config.toml
model = "model that predicts nearness at each pixel"
dataset = "made-up ball-and-stick molecule models"
encoder_avg_pool_shortcut = false
nesterov = true
epochs = 10.5
lr_schedule = "poly"
final_lr_fraction = 0.01
Rows from block 0 of the decoder, named by matrix and row number. Rows with one number belong to one channel. Each number is 50 + 12 x the weight over its row's rms, rounded and kept within 0 to 99. All counts start at 0. After the name is the row's rms in percent of the matrix's.
# convs1: first pointwise conv (decoder.mid.0.convs.1.weight, 128x128x1x1), inputs 0-63
# convs3: second pointwise conv (decoder.mid.0.convs.3.weight, 128x128x1x1, transposed), outputs 0-63
convs1.18 110:56 49 62 46 33 60 49 78 57 46 48 56 79 40 54 46 46 71 31 47 54 44 33 57 57 31 57 59 46 64 57 60 46 46 61 54 33 34 54 57 49 40 38 54 48 74 59 54 68 59 52 69 59 51 52 49 59 45 63 62 44 37 51 52
convs1.19 099:42 67 56 21 28 53 40 64 75 45 51 41 62 64 55 43 61 54 45 35 44 40 47 59 49 49 53 42 36 40 69 53 55 62 49 40 29 55 51 48 31 53 75 44 48 45 30 64 43 41 44 47 54 44 44 74 39 57 74 32 29 76 61 37
convs1.20 100:58 68 42 43 31 70 51 57 37 54 41 44 39 43 56 48 39 24 27 64 59 58 53 53 36 49 41 41 49 49 59 47 35 39 16 53 72 85 45 53 22 55 42 40 44 45 52 63 57 65 48 24 51 62 56 56 39 37 46 43 70 49 55 54
convs1.21 097:57 48 60 38 35 46 57 43 48 41 25 47 56 49 59 57 54 76 44 21 23 49 71 59 64 56 41 51 65 61 56 55 58 42 45 49 53 49 45 59 35 41 57 52 50 49 53 57 73 40 43 50 30 54 49 49 72 44 37 34 47 65 42 39
convs1.22 101:52 41 55 58 99 37 43 41 52 54 36 23 57 60 50 35 58 42 55 64 59 44 53 33 49 62 56 43 46 47 40 51 66 52 58 33 61 41 26 54 68 57 47 64 40 44 49 52 60 56 45 65 32 52 49 41 40 64 46 40 48 51 40 46
convs1.23 117:63 69 57 57 39 52 45 57 43 60 45 56 19 48 55 58 60 57 43 33 55 72 48 40 56 54 42 51 68 53 53 72 50 36 53 42 49 53 47 42 69 42 45 50 28 52 60 62 50 45 51 34 72 52 45 52 41 59 57 31 50 46 67 51
convs1.24 097:52 54 42 36 49 38 36 66 36 50 43 61 30 53 47 63 49 57 71 76 68 65 44 50 56 43 41 47 44 45 56 56 41 43 45 48 56 67 69 62 56 42 54 75 49 42 50 48 66 54 61 49 57 73 40 61 48 78 56 43 65 32 32 40
convs1.25 093:65 38 56 36 68 38 33 67 53 65 37 54 51 42 51 50 65 45 46 34 54 45 34 54 61 40 62 70 41 70 61 62 57 51 62 46 57 42 63 40 53 46 50 56 48 50 54 55 41 39 69 55 58 50 45 57 41 43 58 27 23 51 45 42
convs1.26 102:33 49 37 57 47 61 48 37 71 69 55 55 51 26 54 60 65 49 28 53 52 64 42 21 40 44 32 12 73 48 48 50 57 46 47 28 44 41 59 48 49 49 46 52 54 71 63 57 65 65 76 39 56 68 45 66 50 49 66 47 37 59 62 26
convs1.27 100:45 35 68 58 44 49 60 64 44 25 64 34 57 54 70 36 42 52 42 53 31 37 49 56 38 50 69 52 69 34 58 63 35 44 80 45 64 49 50 51 60 48 33 26 38 40 69 47 62 57 56 46 49 55 37 75 28 47 57 47 61 39 43 38
convs1.28 105:55 71 43 62 48 62 30 65 40 36 63 50 73 51 45 61 76 51 41 38 39 60 65 73 59 45 54 52 72 53 69 47 51 62 53 69 73 33 66 53 54 38 47 74 37 64 33 33 42 61 64 41 55 60 60 45 42 58 53 56 44 31 35 48
convs1.29 089:69 51 32 56 29 69 38 32 42 66 49 29 38 53 46 46 57 39 49 54 50 48 50 41 62 57 51 49 53 48 52 38 40 64 60 65 52 58 28 35 64 55 55 55 29 59 57 48 61 38 37 33 62 62 55 68 62 56 36 63 87 32 57 47
convs1.30 107:50 49 49 59 65 70 46 39 17 63 42 61 48 58 36 51 50 37 65 22 46 54 48 53 40 55 55 59 55 43 45 62 54 49 36 44 47 31 47 57 75 45 64 65 42 48 16 64 48 47 47 30 67 24 53 65 45 64 65 74 33 45 46 50
convs1.31 097:48 47 57 48 48 23 60 44 40 50 56 34 24 41 54 63 67 47 46 48 38 40 41 59 55 73 38 79 38 51 36 56 44 40 45 53 43 28 46 43 44 54 71 37 67 55 20 33 68 74 54 32 61 55 69 57 32 65 62 51 29 49 67 41
convs1.32 105:53 52 53 56 39 33 71 50 40 62 65 52 37 46 48 50 44 49 37 36 71 63 64 47 41 38 55 52 59 38 47 43 35 56 69 39 42 38 44 51 57 71 40 56 13 40 79 67 43 32 45 49 47 35 38 42 35 51 53 46 79 68 58 37
convs1.33 110:48 40 22 71 46 31 35 47 44 51 43 34 30 69 51 62 34 61 86 61 57 57 57 52 43 67 51 42 48 54 66 36 36 44 43 44 49 47 50 48 65 50 45 49 48 75 54 48 35 57 46 40 66 56 56 50 59 50 40 36 38 62 55 56
convs1.34 092:45 33 54 50 75 54 44 44 69 34 73 62 23 45 50 60 79 70 40 55 24 60 34 31 55 62 38 40 65 53 42 50 43 28 62 49 64 51 66 52 43 48 49 70 44 35 59 38 57 58 41 52 56 37 46 50 76 77 61 61 50 45 31 37
convs1.35 094:47 41 43 49 35 20 35 50 53 37 39 33 52 69 55 51 54 42 36 50 71 42 58 52 35 46 63 59 48 55 61 40 31 49 31 46 60 37 56 48 50 45 58 52 63 79 49 60 50 51 67 61 82 47 39 52 46 58 64 51 52 40 46 38
convs1.36 090:54 29 69 54 37 55 54 47 17 54 69 72 27 45 44 50 34 48 53 44 53 52 39 57 48 46 66 43 57 50 43 29 55 60 34 51 35 53 48 29 67 40 49 44 64 56 49 63 30 52 29 44 50 49 54 44 45 53 53 38 36 35 46 42
convs1.37 090:22 66 55 44 45 53 45 27 40 76 51 31 46 42 65 39 33 72 41 55 50 60 54 40 45 71 60 36 43 42 54 68 57 62 50 44 51 53 36 56 54 23 63 53 34 46 53 28 54 50 41 49 53 45 26 57 49 47 39 36 49 61 48 17
convs1.38 105:49 23 59 54 49 49 45 59 48 55 59 48 73 58 25 40 51 50 63 66 41 56 47 45 63 42 36 69 50 57 43 61 86 55 48 32 52 62 52 58 50 78 50 46 38 53 54 41 42 40 56 61 13 73 58 59 54 40 41 59 35 54 55 36
convs1.39 107:48 80 39 43 53 35 66 47 54 42 41 46 43 44 53 41 51 75 83 45 43 48 56 38 27 49 45 53 44 35 50 47 58 78 39 56 55 40 59 44 48 50 65 58 62 26 55 47 59 40 59 50 61 30 43 42 33 54 49 50 63 46 43 50
convs1.40 094:40 79 28 35 46 42 42 64 50 77 77 67 11 34 52 43 41 49 53 38 50 49 46 66 65 55 88 52 39 47 49 67 43 62 51 46 65 42 44 47 59 60 55 35 72 52 48 43 54 33 60 55 55 55 58 54 66 48 52 55 39 51 59 36
convs1.41 098:49 54 45 58 48 49 71 60 62 46 52 45 48 39 54 66 54 41 50 61 48 29 34 51 38 22 60 37 52 46 53 47 39 50 45 70 35 45 64 44 51 58 49 44 47 59 67 32 40 53 59 42 58 61 69 51 44 56 49 67 50 42 31 41
convs1.42 104:45 51 42 34 60 56 42 51 43 36 45 50 51 40 31 47 44 68 29 58 64 29 54 50 63 32 50 53 45 56 53 33 42 55 39 31 40 57 61 64 43 49 33 46 78 54 59 54 41 62 55 40 54 41 46 66 50 57 36 42 58 33 41 45
convs1.43 098:47 53 57 49 35 54 44 61 44 56 27 41 51 56 69 47 66 69 37 49 59 83 42 35 49 45 32 60 54 49 44 78 39 46 49 18 53 66 45 15 46 62 49 35 51 63 64 75 57 45 41 45 66 58 38 70 60 58 53 53 34 47 45 54
convs1.44 104:55 31 27 57 57 66 59 46 40 39 39 47 36 29 49 40 43 53 52 54 77 45 67 45 30 55 68 47 52 55 52 32 39 37 46 60 51 24 37 47 53 64 42 61 47 65 70 39 43 53 54 55 61 63 47 35 53 39 16 38 34 36 51 43
convs1.45 093:35 70 46 30 49 60 53 45 80 48 51 43 73 22 57 42 49 63 62 68 45 31 60 51 54 24 42 53 45 52 44 64 42 33 46 57 53 36 86 43 56 55 42 44 51 71 53 56 38 54 43 40 68 59 63 32 50 65 45 43 39 49 60 52
convs1.46 093:53 55 41 43 41 40 49 43 29 36 68 53 69 59 47 51 51 59 54 46 59 48 46 59 50 42 78 67 70 45 55 39 48 46 46 33 52 23 58 48 38 61 59 50 48 38 62 60 60 49 76 48 47 38 67 37 57 62 41 61 51 33 44 63
convs1.47 089:44 69 63 22 48 66 47 64 57 37 49 50 62 34 51 29 68 51 42 61 39 55 38 25 55 54 51 58 71 46 56 43 56 59 56 53 52 57 58 39 47 50 43 43 38 46 62 48 60 57 23 63 50 40 59 56 59 40 44 62 37 52 60 79
convs1.48 107:42 65 57 20 38 52 42 54 70 63 65 26 63 32 56 50 55 53 34 31 39 46 47 30 62 56 59 65 79 34 39 45 69 54 49 61 50 38 67 68 53 50 36 52 62 68 61 38 53 45 66 57 66 60 61 35 61 61 53 31 59 36 61 30
convs1.49 096:45 44 53 26 63 53 69 55 57 53 50 51 35 25 51 57 50 58 56 69 53 24 64 13 55 49 51 59 39 55 54 47 41 61 41 56 27 31 50 38 47 51 46 54 62 52 42 46 42 60 32 62 42 27 51 61 26 44 32 60 39 47 41 43
convs1.50 103:53 57 42 58 39 57 46 20 62 49 65 59 49 39 56 64 31 45 64 50 92 49 74 37 65 45 52 54 63 46 51 27 60 49 60 48 44 49 51 35 59 36 54 46 29 51 43 53 57 62 61 13 39 48 41 62 43 50 42 46 50 50 44 35
convs1.51 106:50 60 45 57 77 60 44 48 43 45 41 18 39 44 75 46 37 44 62 42 48 54 51 67 32 51 35 57 62 54 44 37 52 49 59 30 46 35 44 20 50 61 44 49 34 42 43 69 18 27 42 34 46 45 21 30 55 70 35 48 46 39 47 44
convs1.52 097:50 59 41 48 51 66 47 59 45 75 56 55 56 26 31 75 50 67 36 67 50 65 65 55 62 69 57 44 53 60 46 50 65 56 40 53 73 54 56 53 70 38 50 32 63 66 52 49 39 46 44 43 47 52 43 50 55 69 40 35 58 25 56 46
convs1.53 103:24 41 54 68 42 36 76 73 48 48 53 36 61 38 47 57 63 46 40 64 63 36 43 55 63 46 62 75 46 47 51 40 51 72 55 55 73 39 65 38 45 62 45 53 77 53 79 48 44 61 68 65 75 34 43 48 54 72 54 83 40 63 70 46
convs1.54 108:60 43 42 51 28 53 50 51 42 41 49 28 53 56 70 45 47 37 39 36 60 33 49 46 53 40 40 41 45 41 62 54 45 28 35 53 58 84 53 58 04 50 57 52 48 65 81 73 45 41 41 39 52 38 64 59 49 28 62 50 79 56 41 54
convs1.55 095:32 64 43 54 45 48 37 49 41 23 68 32 39 42 38 32 59 55 40 54 43 54 55 47 32 54 56 40 46 44 48 54 26 40 42 52 39 41 57 49 54 54 34 69 42 75 58 51 58 45 36 28 49 46 61 51 62 50 59 30 56 56 56 54
convs1.56 103:55 46 45 66 22 37 52 51 56 46 55 33 30 43 49 45 59 55 57 41 57 60 59 63 53 32 51 59 60 60 53 29 41 51 49 44 27 69 69 56 47 56 45 36 40 57 62 40 48 43 45 57 57 52 31 32 46 49 71 46 73 46 43 45
convs1.57 092:27 53 32 58 53 57 58 40 40 53 44 45 36 45 22 43 59 37 54 72 49 45 62 57 53 49 70 45 53 68 36 37 42 54 41 54 43 57 54 47 38 42 24 36 62 36 72 49 49 44 46 21 82 43 50 52 52 59 26 45 69 40 57 47
convs1.58 084:31 60 48 46 49 50 63 54 42 42 41 39 43 41 54 53 59 77 49 37 54 64 53 63 48 47 42 33 53 59 61 52 39 52 42 36 51 56 46 39 58 58 42 37 40 44 51 55 72 43 51 42 59 44 58 49 63 57 61 34 30 63 58 70
convs1.59 096:46 54 37 44 41 35 34 51 46 30 52 47 50 46 48 44 58 32 50 48 65 50 52 49 61 42 61 70 38 41 49 47 47 61 88 53 54 51 58 39 75 69 55 30 45 67 42 63 58 63 75 38 61 77 51 55 51 42 53 28 33 53 44 40
convs1.60 104:44 59 54 46 34 47 47 57 56 38 53 45 39 55 40 61 51 35 42 39 51 45 46 45 72 62 58 65 39 63 42 82 63 57 58 50 47 49 57 40 56 57 48 69 60 62 42 38 63 40 65 50 55 54 61 25 33 49 40 56 58 06 43 62
convs1.61 106:45 62 67 58 34 48 56 47 70 60 62 63 73 58 45 51 49 49 85 72 60 46 46 47 60 43 54 55 48 54 47 47 53 42 16 54 47 59 40 28 51 62 59 47 56 57 05 35 32 54 52 41 50 50 22 57 51 57 58 59 56 44 37 49
convs1.62 110:39 75 64 64 46 62 27 66 61 57 38 65 53 44 48 75 66 56 47 48 62 24 51 60 41 50 54 50 54 39 45 41 48 68 40 50 62 39 49 56 69 70 52 61 53 36 47 41 47 68 62 31 63 67 49 42 50 52 64 41 56 26 53 60
convs1.63 101:41 44 61 39 37 49 56 16 59 41 61 42 27 48 52 47 64 55 69 56 64 18 44 56 31 53 40 50 37 44 53 50 47 33 36 62 50 37 51 30 60 47 53 50 35 55 63 46 51 53 49 57 85 31 34 42 56 68 44 45 23 62 31 58
convs1.64 102:71 81 62 50 62 32 43 63 50 50 58 61 42 67 47 48 46 52 66 40 35 66 64 45 62 54 39 37 42 54 46 29 51 61 78 48 41 47 66 54 68 49 51 48 35 66 38 52 44 32 68 34 54 47 41 34 55 53 45 54 48 43 65 57
convs1.65 108:52 32 53 50 34 47 48 61 48 41 64 51 38 44 52 62 36 57 75 53 52 43 56 58 59 67 46 56 46 67 37 38 42 69 44 64 38 60 29 53 75 36 52 43 64 38 45 38 33 49 44 53 53 58 44 70 53 71 62 41 42 55 26 73
convs1.66 089:46 55 37 41 30 59 68 45 38 40 56 46 36 64 30 70 73 47 49 63 49 58 49 67 47 47 80 39 69 67 54 45 49 62 62 30 32 40 56 57 48 66 49 39 43 62 66 33 53 58 47 44 57 44 47 33 60 57 56 59 43 51 45 39
convs1.67 099:66 55 62 36 43 61 43 46 45 42 53 25 64 39 50 33 61 58 49 30 41 62 55 54 39 41 47 51 44 29 52 56 50 49 66 45 26 42 59 39 47 50 46 25 48 43 49 67 45 28 59 56 16 67 30 52 51 47 34 51 79 52 41 50
convs1.68 101:55 81 60 63 15 50 08 68 30 55 32 42 57 63 39 49 43 62 29 64 56 63 52 24 55 51 62 44 36 52 55 47 41 56 54 46 50 42 52 53 62 46 50 59 44 38 47 52 56 54 69 41 48 53 68 52 55 53 43 60 20 58 61 40
convs1.69 104:53 42 41 58 39 54 50 69 36 38 51 59 46 54 50 46 33 63 57 44 52 61 58 49 39 48 38 60 43 41 52 48 39 84 46 47 44 39 34 55 51 44 42 54 59 52 77 59 40 50 70 55 51 67 18 65 38 61 51 67 41 52 30 68
convs3.18 103:34 52 56 55 37 50 62 56 45 54 52 37 40 55 28 41 52 37 39 69 34 46 46 37 43 47 42 58 52 62 58 41 67 53 49 53 48 71 30 44 69 35 44 49 62 50 66 68 66 51 51 56 41 38 46 63 51 48 38 61 61 25 53 39
convs3.19 093:27 46 54 54 58 58 64 61 56 46 50 39 37 38 55 62 53 61 41 32 29 64 71 52 27 57 44 24 38 43 66 60 44 53 62 55 67 51 29 50 50 69 64 46 50 60 58 48 58 45 51 50 54 50 54 52 39 47 48 57 51 40 64 61
convs3.20 098:51 47 55 46 65 67 43 45 55 55 38 48 51 46 53 32 47 41 59 28 21 41 38 38 41 44 44 74 55 51 70 44 64 60 64 47 25 63 54 45 53 37 53 44 21 42 42 65 63 50 54 45 50 44 36 67 51 62 57 27 62 48 58 59
convs3.21 095:45 68 58 68 46 42 41 53 40 23 37 66 82 67 60 46 40 53 70 42 69 33 34 34 57 39 48 40 56 52 46 45 59 57 33 62 31 56 50 52 53 24 34 64 59 32 55 47 56 57 65 69 51 60 58 45 52 62 63 54 55 58 25 55
convs3.22 104:45 33 49 43 31 34 53 43 47 65 56 59 44 52 43 44 57 46 40 54 54 67 56 26 52 42 43 25 53 48 40 56 16 50 50 53 65 62 50 64 66 65 45 48 48 50 57 33 71 64 44 36 66 54 57 39 52 47 39 49 56 44 54 28
convs3.23 102:58 41 51 45 51 37 48 39 64 56 33 63 45 66 28 70 43 49 40 60 66 44 41 28 62 41 60 45 57 56 44 59 30 49 48 61 54 56 36 56 50 58 48 56 75 65 55 69 63 55 51 56 48 52 57 53 60 33 51 47 51 58 53 57
convs3.24 096:60 55 45 46 70 50 46 60 44 79 49 62 35 48 49 43 59 37 42 70 26 49 45 48 40 37 44 41 44 26 55 46 71 41 64 49 46 35 25 56 36 58 66 21 77 51 39 52 25 48 51 66 42 59 49 37 54 56 41 48 60 57 69 35
convs3.25 097:68 37 39 44 59 60 45 64 63 62 66 63 54 56 32 54 58 62 60 45 37 51 54 50 43 71 37 56 30 45 85 35 47 54 44 47 28 56 48 42 37 64 25 38 48 61 21 49 77 55 47 52 28 36 62 49 73 55 34 52 40 37 40 47
convs3.26 100:54 46 52 36 49 47 45 41 51 55 36 41 61 59 65 47 44 15 65 39 71 30 35 56 36 52 35 52 64 49 37 51 30 30 47 60 60 56 73 57 51 48 31 59 60 50 45 48 46 60 38 50 38 78 48 31 58 58 58 41 40 69 53 63
convs3.27 101:36 46 56 64 61 70 25 55 53 14 61 62 34 74 51 32 42 41 46 45 42 41 54 67 22 50 42 50 58 41 48 38 51 56 33 38 47 46 46 31 56 57 39 38 43 38 47 52 77 66 43 66 35 52 37 41 58 53 56 43 35 39 30 51
convs3.28 110:69 60 51 48 43 54 48 34 74 57 71 39 41 60 67 65 51 39 56 49 53 66 48 48 75 37 61 52 63 59 32 70 54 48 24 46 38 58 63 62 50 38 66 51 60 49 45 78 57 49 56 53 33 50 40 50 40 38 41 58 19 60 22 27
convs3.29 106:48 52 61 37 65 55 36 28 16 40 61 67 43 51 36 48 56 53 51 50 45 28 44 55 66 36 41 59 53 33 45 44 44 63 48 67 55 46 49 27 36 47 55 67 67 35 75 49 74 41 37 62 60 37 42 30 49 38 57 50 34 50 58 60
convs3.30 101:42 50 49 53 35 52 69 60 47 44 69 62 66 71 38 49 32 47 48 50 75 53 36 46 54 56 38 41 52 44 59 51 47 52 62 70 50 80 37 66 51 59 67 53 49 52 54 67 46 59 59 78 67 46 53 44 57 51 36 42 76 61 53 53
convs3.31 098:38 47 74 55 59 36 65 41 63 33 53 47 37 70 56 36 44 30 41 42 47 24 70 51 49 53 58 41 58 44 56 48 44 43 56 52 51 24 44 41 57 65 36 46 18 27 60 73 31 42 55 47 53 67 48 37 63 69 48 23 47 54 51 45
convs3.32 095:32 56 42 47 49 38 73 69 54 45 46 57 59 57 45 38 50 64 44 62 53 56 56 39 28 45 48 25 38 46 58 83 50 36 45 73 54 44 55 44 50 73 43 43 44 60 51 52 45 47 50 52 39 49 64 38 59 57 38 46 65 78 52 54
convs3.33 107:51 33 66 52 36 41 46 60 33 45 40 51 58 40 56 48 52 40 41 58 46 53 45 49 48 38 55 51 45 28 40 71 56 46 60 46 62 76 28 47 54 58 30 64 70 44 50 55 66 35 54 40 59 63 32 66 41 62 58 54 50 45 43 75
convs3.34 088:53 37 72 36 43 44 71 50 27 45 78 40 45 56 31 65 24 47 29 54 58 43 18 50 35 24 35 66 44 56 37 39 49 47 44 48 69 58 41 51 33 54 43 44 25 46 46 44 56 40 64 53 41 56 62 41 61 40 52 59 40 58 45 74
convs3.35 099:58 62 48 55 37 43 64 36 31 36 41 60 59 42 36 33 38 48 48 55 68 50 38 42 39 56 51 60 49 45 38 49 47 47 42 69 39 22 54 71 52 44 41 61 28 56 45 71 45 66 52 33 50 46 52 71 67 41 48 58 64 49 27 44
convs3.36 088:39 57 40 43 15 64 31 63 49 42 73 51 86 56 49 40 49 42 45 61 45 36 68 29 65 66 62 54 64 46 63 53 56 55 48 47 57 50 38 46 45 57 62 45 59 32 44 50 42 51 34 56 37 49 40 39 50 54 37 50 60 46 38 39
convs3.37 095:44 55 53 55 37 54 64 41 75 70 43 60 47 36 51 56 38 40 45 50 55 34 43 55 49 47 31 54 65 60 42 38 40 49 31 62 24 52 38 50 50 86 46 62 44 62 52 52 44 53 54 48 32 51 52 66 47 23 39 26 61 45 69 39
convs3.38 115:45 39 54 55 42 47 62 61 44 54 52 61 82 61 40 50 57 49 45 51 77 49 74 60 47 57 40 36 56 48 45 55 35 36 42 72 34 33 59 57 32 42 47 50 76 53 54 35 56 33 55 53 84 46 27 51 37 33 61 65 28 57 39 34
convs3.39 095:55 41 50 65 44 46 40 35 56 43 33 40 63 34 38 54 61 39 44 46 44 34 61 58 59 48 54 55 70 29 63 56 58 49 45 34 58 66 46 79 46 47 59 69 50 51 53 67 38 52 46 55 58 51 54 58 54 61 39 64 70 44 44 58
convs3.40 079:51 79 28 53 49 53 45 55 56 53 43 42 52 58 55 63 35 41 50 62 61 59 52 65 42 54 70 64 62 46 41 33 58 38 48 66 33 46 41 47 41 41 39 82 64 47 40 20 41 26 47 69 63 57 53 50 39 47 39 37 59 40 52 41
convs3.41 094:64 56 29 41 57 40 59 48 81 52 37 45 39 39 61 74 41 52 50 44 34 41 46 51 66 45 56 56 32 55 38 75 31 62 48 60 25 46 48 45 55 52 47 56 24 48 63 57 37 57 54 64 47 44 80 64 62 57 70 50 45 52 42 60
convs3.42 102:55 54 40 38 52 61 68 45 57 47 47 47 62 75 32 53 47 64 46 54 42 51 60 50 42 51 47 36 65 38 56 50 58 51 51 45 61 48 82 42 64 49 55 72 20 50 55 48 52 36 43 33 53 48 47 48 45 63 53 25 30 39 55 33
convs3.43 100:68 48 57 35 68 58 54 70 52 38 67 44 73 64 76 28 56 41 55 35 70 47 57 70 43 40 47 39 40 70 87 39 50 42 27 61 44 44 62 74 67 67 58 48 41 54 45 50 41 42 48 55 60 52 51 53 35 38 29 78 66 67 15 55
convs3.44 095:70 53 62 57 44 44 64 53 44 65 45 58 45 28 37 36 51 75 59 66 65 58 40 29 55 56 40 53 72 55 39 29 57 46 67 57 47 36 30 42 65 43 62 72 50 44 74 60 63 37 44 63 33 34 55 43 54 60 54 53 44 39 46 57
convs3.45 106:63 58 48 61 53 33 54 63 31 30 42 42 81 53 50 42 58 58 59 46 46 32 40 54 38 44 44 57 53 38 61 66 50 55 26 19 43 37 55 38 43 50 51 44 60 30 57 65 21 59 59 67 45 40 51 49 56 44 49 64 55 27 32 54
convs3.46 094:44 58 52 67 50 53 69 60 29 56 46 60 64 56 73 41 45 65 67 58 54 70 53 66 44 50 66 56 50 52 39 68 55 44 40 59 82 42 46 25 54 57 57 54 50 53 28 36 42 53 42 56 54 50 49 51 61 49 32 47 47 46 43 36
convs3.47 102:44 57 40 40 67 36 53 44 39 61 42 71 77 45 44 61 48 61 57 55 57 40 45 39 73 37 44 25 21 40 75 49 52 53 34 53 46 35 33 42 47 38 39 43 60 50 61 51 65 53 67 69 45 52 29 46 79 57 49 59 47 64 55 34
convs3.48 106:52 45 57 29 66 40 51 51 40 60 30 56 64 65 67 25 62 30 45 52 36 76 59 23 43 55 66 62 35 37 51 55 47 46 39 45 44 36 51 42 48 37 63 30 24 31 48 14 43 53 40 42 55 44 50 58 42 55 64 47 46 30 46 55
convs3.49 100:36 27 25 49 44 71 39 65 47 70 42 60 59 68 40 58 60 53 38 63 59 52 63 19 52 47 53 39 53 44 52 46 46 43 41 52 69 91 42 46 53 50 40 71 32 42 59 37 51 43 55 35 53 36 42 44 61 46 72 59 41 59 61 51
convs3.50 101:41 61 42 45 64 51 53 59 48 42 38 51 52 62 63 39 63 78 50 28 27 54 69 23 41 51 53 79 32 50 64 48 57 55 59 25 61 44 63 45 45 38 58 54 50 51 42 55 54 33 47 40 68 48 68 53 16 45 53 65 57 52 52 72
convs3.51 091:51 48 52 46 60 51 53 54 22 50 52 57 65 38 25 35 64 31 36 37 55 54 41 81 42 62 38 59 45 67 48 47 25 35 35 57 42 32 62 59 66 29 55 34 51 43 45 48 50 53 67 66 66 63 48 42 58 45 52 41 65 47 51 48
convs3.52 095:46 55 60 60 54 42 39 34 51 58 51 50 33 38 34 58 40 56 59 51 63 45 63 64 56 52 46 45 13 47 44 67 42 60 57 63 41 30 45 48 23 54 56 49 61 39 50 39 65 65 61 44 37 44 66 49 68 36 59 47 46 42 62 39
convs3.53 100:43 41 48 76 74 52 68 50 66 34 50 60 39 45 56 44 40 60 56 48 23 40 59 57 59 44 49 40 32 40 38 60 35 36 58 79 42 68 47 64 64 67 44 42 55 36 65 39 49 29 67 59 49 68 39 54 46 59 31 58 54 70 63 30
convs3.54 102:48 44 53 54 41 56 31 46 58 44 29 52 56 66 32 59 47 64 41 62 59 49 75 62 52 61 46 26 54 46 50 36 07 32 45 61 51 32 61 58 46 53 42 44 52 65 62 26 70 57 42 34 60 43 50 38 60 53 42 43 41 33 54 40
convs3.55 103:54 40 49 60 58 61 55 46 62 30 27 66 52 37 48 64 50 26 74 38 71 47 34 50 32 55 54 60 61 51 57 54 30 57 31 50 67 59 45 62 49 33 37 54 28 62 68 54 69 70 43 41 27 54 92 65 46 60 55 36 58 60 43 64
convs3.56 094:48 35 45 50 46 83 67 54 65 54 55 49 36 65 56 34 61 46 48 46 47 76 59 46 50 47 53 51 60 42 66 60 43 24 50 46 48 74 55 32 40 64 50 66 55 63 70 63 28 54 62 41 65 59 27 56 43 37 56 62 49 54 52 41
convs3.57 096:28 54 52 37 51 49 29 70 51 62 53 36 43 38 51 38 48 40 58 65 70 36 45 47 55 76 64 49 68 28 68 44 49 43 45 69 42 46 41 51 48 42 42 42 54 44 71 51 54 64 50 38 55 48 45 43 37 41 48 63 55 39 33 56
convs3.58 087:47 51 41 49 13 49 63 48 38 50 37 73 43 52 64 46 71 53 47 43 48 61 39 42 24 69 48 67 50 57 67 43 65 49 51 59 39 42 64 53 37 54 47 51 39 54 31 66 48 55 31 57 40 51 55 52 47 38 57 38 36 53 17 36
convs3.59 110:58 49 64 53 50 68 43 53 75 47 39 59 45 46 49 65 43 53 58 46 34 48 47 60 56 57 57 59 61 43 74 70 61 50 52 40 53 65 36 54 46 53 41 52 45 72 59 62 50 52 51 63 33 64 41 54 06 39 51 20 39 54 53 74
convs3.60 090:45 37 38 44 61 68 52 60 53 24 40 60 67 40 39 32 34 44 49 54 68 39 62 49 69 53 22 46 61 48 35 18 44 54 61 55 55 80 61 39 39 36 57 54 65 48 45 49 56 56 56 54 39 51 49 44 60 67 61 38 43 43 54 52
convs3.61 104:73 39 40 59 35 56 47 52 53 22 60 38 51 48 59 48 54 54 56 52 62 52 56 43 56 60 64 39 28 58 61 49 44 74 52 40 28 42 44 73 46 53 66 39 60 48 62 51 58 54 55 60 36 42 31 58 46 43 48 48 40 48 21 40
convs3.62 118:57 43 39 31 42 42 44 31 36 38 49 50 35 27 72 40 54 50 57 43 17 56 50 55 54 49 36 35 49 46 51 38 48 41 47 47 65 27 51 38 62 44 21 47 37 49 35 29 53 45 32 47 43 50 48 59 45 91 59 49 63 37 40 44
convs3.63 102:45 65 27 47 59 55 44 65 57 49 62 40 57 54 38 33 62 57 33 42 05 67 49 34 64 62 31 65 34 44 50 54 46 56 52 58 40 53 45 37 50 44 67 52 66 36 51 41 49 46 47 58 57 59 63 55 35 37 54 53 33 58 55 41
convs3.64 110:53 43 37 22 66 60 50 56 49 54 39 39 69 50 61 49 58 37 63 61 27 65 37 55 41 42 63 41 52 35 59 61 84 49 57 54 75 65 65 50 47 71 56 45 45 51 50 55 66 61 42 47 76 57 39 76 45 59 29 57 63 62 54 59
convs3.65 095:41 54 30 38 22 58 51 55 27 46 33 63 35 59 34 54 56 40 49 50 65 60 41 35 73 45 43 33 44 54 54 55 51 53 51 53 60 52 61 53 53 28 47 74 72 44 42 29 40 59 62 26 50 60 68 46 61 71 70 59 55 44 51 51
convs3.66 088:32 64 37 36 50 47 61 48 52 47 52 64 44 48 55 42 64 39 35 50 40 48 55 61 42 56 45 36 58 31 78 45 50 51 54 46 25 68 65 20 77 59 52 49 57 42 49 57 43 42 50 44 52 41 50 36 58 66 55 55 41 52 63 35
convs3.67 120:52 49 49 59 42 60 59 34 49 39 35 43 78 34 55 46 56 46 32 61 64 67 29 43 82 32 53 61 46 67 39 51 61 55 51 58 38 67 51 38 44 30 33 50 66 55 62 54 73 58 61 62 84 44 53 52 60 33 57 59 45 42 19 43
convs3.68 088:47 37 45 61 40 52 43 60 54 69 60 51 65 47 27 76 57 51 51 54 55 55 73 42 49 63 34 26 66 40 49 42 27 58 65 37 60 55 67 43 60 46 61 48 38 65 61 42 68 47 60 39 35 36 65 48 45 59 55 36 42 36 57 58
convs3.69 096:57 47 53 53 52 72 25 29 55 48 56 48 43 36 55 54 59 57 35 48 32 29 51 51 41 58 44 67 45 55 33 17 44 55 34 48 48 41 61 56 34 51 43 37 47 61 43 40 26 47 54 51 52 62 35 83 44 64 53 50 70 26 51 70